config = dict(
    dataset='made-up road signs on poles',
    num_classes=5,
    norm='groupnorm',
    widths=[64, 128, 256],
    optimizer='adamw',
    beta2=0.95,
)
Rows from block 7 of a small segmentation model, named by matrix and row number. Each number is 500 + 40 x the weight over its row's rms, rounded and kept within 0 to 999. All counts start at 0. Numbers have three digits each.
After each channel's rows are labels from the 100 images, of 14848, where the channel reaches its highest value: "top examples" is what is common among them. Only what is clearly more common there than usual is listed. The data: made-up road signs on poles. In brackets: how many of the 100.
# conv: 3x3 conv (model.decb.0.1.conv.weight, 128x128x3x3, standardized in use, each kernel summed), inputs 0-127

conv.99:450488511489539496447582511487466539491551466516535528470553496467511455491557442457571511452438578508517510477542536552481493492547560519524550542514505486468463485566501491475508486548394555582488535492443501523469413490473456500487461487499440430487461551502432562524507500549535509477507428478417430511554496528464545505557497545414469454475488499508495523499551503575482532460459
top examples: circle sign (40)

conv.113:503447528502484550550493524536465523490495478593494514532496563538433469463528536523495489463471495504442489520478562469503549514515459564502434513513530552538529514557495533511488535506522553520459431535461464459471493518503543487534568537468497532510541447492453472505548502475519510545476505571473351513563525557483406531562550557463535554582490457506476442538478545555518514496418
top examples: struck through (35)

conv.36:537484528524249492455515476453513496532472391578522525501512493429481477490511513542483474495411533512468474522517508434510458483511501495543517542511479510522504495486525524524551531537521474511471525524502505517485494432556523527446509514498517594425535541493495514446522458533508496542450529483514511435517474521525487489474569508486536510530505557512526535457540504545506524513519
top examples: struck through (75)

conv.16:518538513437418473546459580504481454508367533511514547552449525519456515543516547507566513503529543544510488440493556493445504497464538592525527509476432456455417529486476505520481485530471544469512489522570538529474456477504508525545507504552518479463497534542510504484528461474515523552562564475484447515544463553482568467547486521491514477474576509432512552486411591530505529476514
top examples: pentagon sign (41)

conv.70:548449519515502511502498472506490569532566485435516462474508524458460405524541546534527563419501519506452533534499502473471460490573499489445511525430560484537477442526597517537607486501555475475502567510428530553515484481467457540472563484492491527462478491499528576487469428486513494487496484504480448534501508516517509436503572524507506433447406529505513508553539452476478461428427
top examples: pentagon sign (41)

conv.108:535477483540466490553485503545499550549523492489537525451511569446495550552503482520540478549510523542508531516465509557514554543523480440505444577530456474554541506451443502449540516473503519498501479485509510527590494568554503501495480490411533474475531488423478450536500465476566514554510569462581488502605439536520509557613593512486490521468540535496533509547437460526502524488452
top examples: triangle sign (41)

conv.81:480420481475465488466472499520470529520469524476544533478538534584500520527561549312511510427524479541508478535498485524445425517494521457453530508470494442494534441507473476491476455499511529535459423539556467479519428508481491516500546488510557515471492498531526476554515502495570497550468497449531484527518523501358422440501536465528479541509510456495542494475456477566479489494490
top examples: circle sign (42); star (31)

conv.102:483470523518376475489545463406460486508438458536470497444493505483510455483509483487557506481480560486473578524481453488466505527534532527497536474554512508425528549464514539571546511484458524477485562524475525536408436404534416448526437522515543443448542497544456503540532474453486507542546587549490464503486470467557492520499498455464454488537480523535470478435533482482523526569516
top examples: triangle sign (93)

conv.115:525547537477411486533541506580520543500602434497466525570533515507478568565507538533515482550489472513476524566426546454414483496470460498509520535541493449474577409486528505523481500442532508503491492541518518484587489587504480486476486516477556505490500522501449540506481483598479508478503487527524403442506543512467550489514508554503519555457458500531505519482464524411495521463578
top examples: struck through (77)

conv.23:496512524340465505492485539460480463535504533469531454458513523506503486415457448452452434480492515582516551536511485516563523501477477502493477426444556493480487519542487529527526536485448547487534522512489441480505501376518436548480463498498545479490490497565517458455538509524495447543533530525455481435514527523506493478528533463477543437524512523587581541489559512549433477514564
top examples: triangle sign (68)

conv.105:487559496467515467540612514588498459442495485507476526465547522511498490520563561534473498547530433480459527435489474538506444442492469537498468457484468482484479473458483506480453513517580456547451494530565487494537500466503470508473429527434507562533443500524500510513490478507551458413545436530573517561465529497530520400465491515495422480499517491469531503450435507534470529596421
top examples: circle sign (42)

conv.53:551521502517257508524506509499551520496537418490475488522495531511487526525512493479497456549426519400454487505512554460462506515524492533483505532543486539528487494484522526556522479521548508565521532497533512468474432528542498413474597481479525490505545532521554547510489505525493494535513570503518428490509550521534564511528520536499551501532502526538451536472511526514534519477482
top examples: struck through (94)

conv.95:518470513496257488485490536520506511515532528442561537536469493550528548526503535473523534523476563476515506568528511474454530435491528499462538524505489576508488523496527436477515511428532488501510533564530540469547588482520511479530538533468500532480507469512571398531511484534514489503497499512503444459497507504533584455523514478517509478467479510510509490457516548546460559492472
top examples: struck through (67); triangle sign (47)

conv.88:467504531366402478526507516498465558481496461538548541476493579532597557459508531495479529570517525453516547487499513507489538481450557536545570464488469535488571527421500500583560502504480567541467471556520537564526538525548515551482523550502504551495531509535493469487493524467527554528509544513520501527553601510512509530479541488546495540532513557565521479461526553558504469504473
top examples: pentagon sign (51)

conv.58:491484481487416585497520473476543479578484497487490509539472519533537488587517537484511529526530561498551530577552457437524522508503461502484525508499488498530551513492488537583537524520552480525488553544504471551516482525545501581473532575513588547505521563551544494526471498498599405561455524546512517515498488504537460519483511531475554546518522533513609505452543540587544515530554
top examples: triangle sign (46)

conv.64:403552455479493514525479419451529539438476469481517482488536494516504553550468529562479463563450533433532517509489463558488422469501421497521513500515450556500541541534520587434498505533510511513476418424507530487542484513513552550518491443453599531402486513502510563491540478487505480479492519482522493452532569528439502464550508499490561527510504496524467514484510590596489460480512
top examples: triangle sign (50)

conv.85:497527505399463590554485503559425524473564454478516506496560562517519508506541501538542538470549518541494553550504489494504507537524431525491514529523516545459497432474417570516576498415500540511440500453536488480520439508517469485491488495488440512525498437532463505487412524469476413509532510496489485522528514482516491530455535566538569553466450452519543499483476587541521504480603
top examples: circle sign (44); pentagon sign (43)

conv.30:514498449511457491492529495450512494467494503480523559509577573462443496565472507399495484476479548481401523529515521516513459479465502506550472539544538474480404477510486472491497511529427538515511541559484565595506530503495438513513493533564539533526512479575487470526548504544588479584525460507461521522554463542450501524520500528495551468425469569410462512508510582516492558527477
top examples: circle sign (50); struck through (35)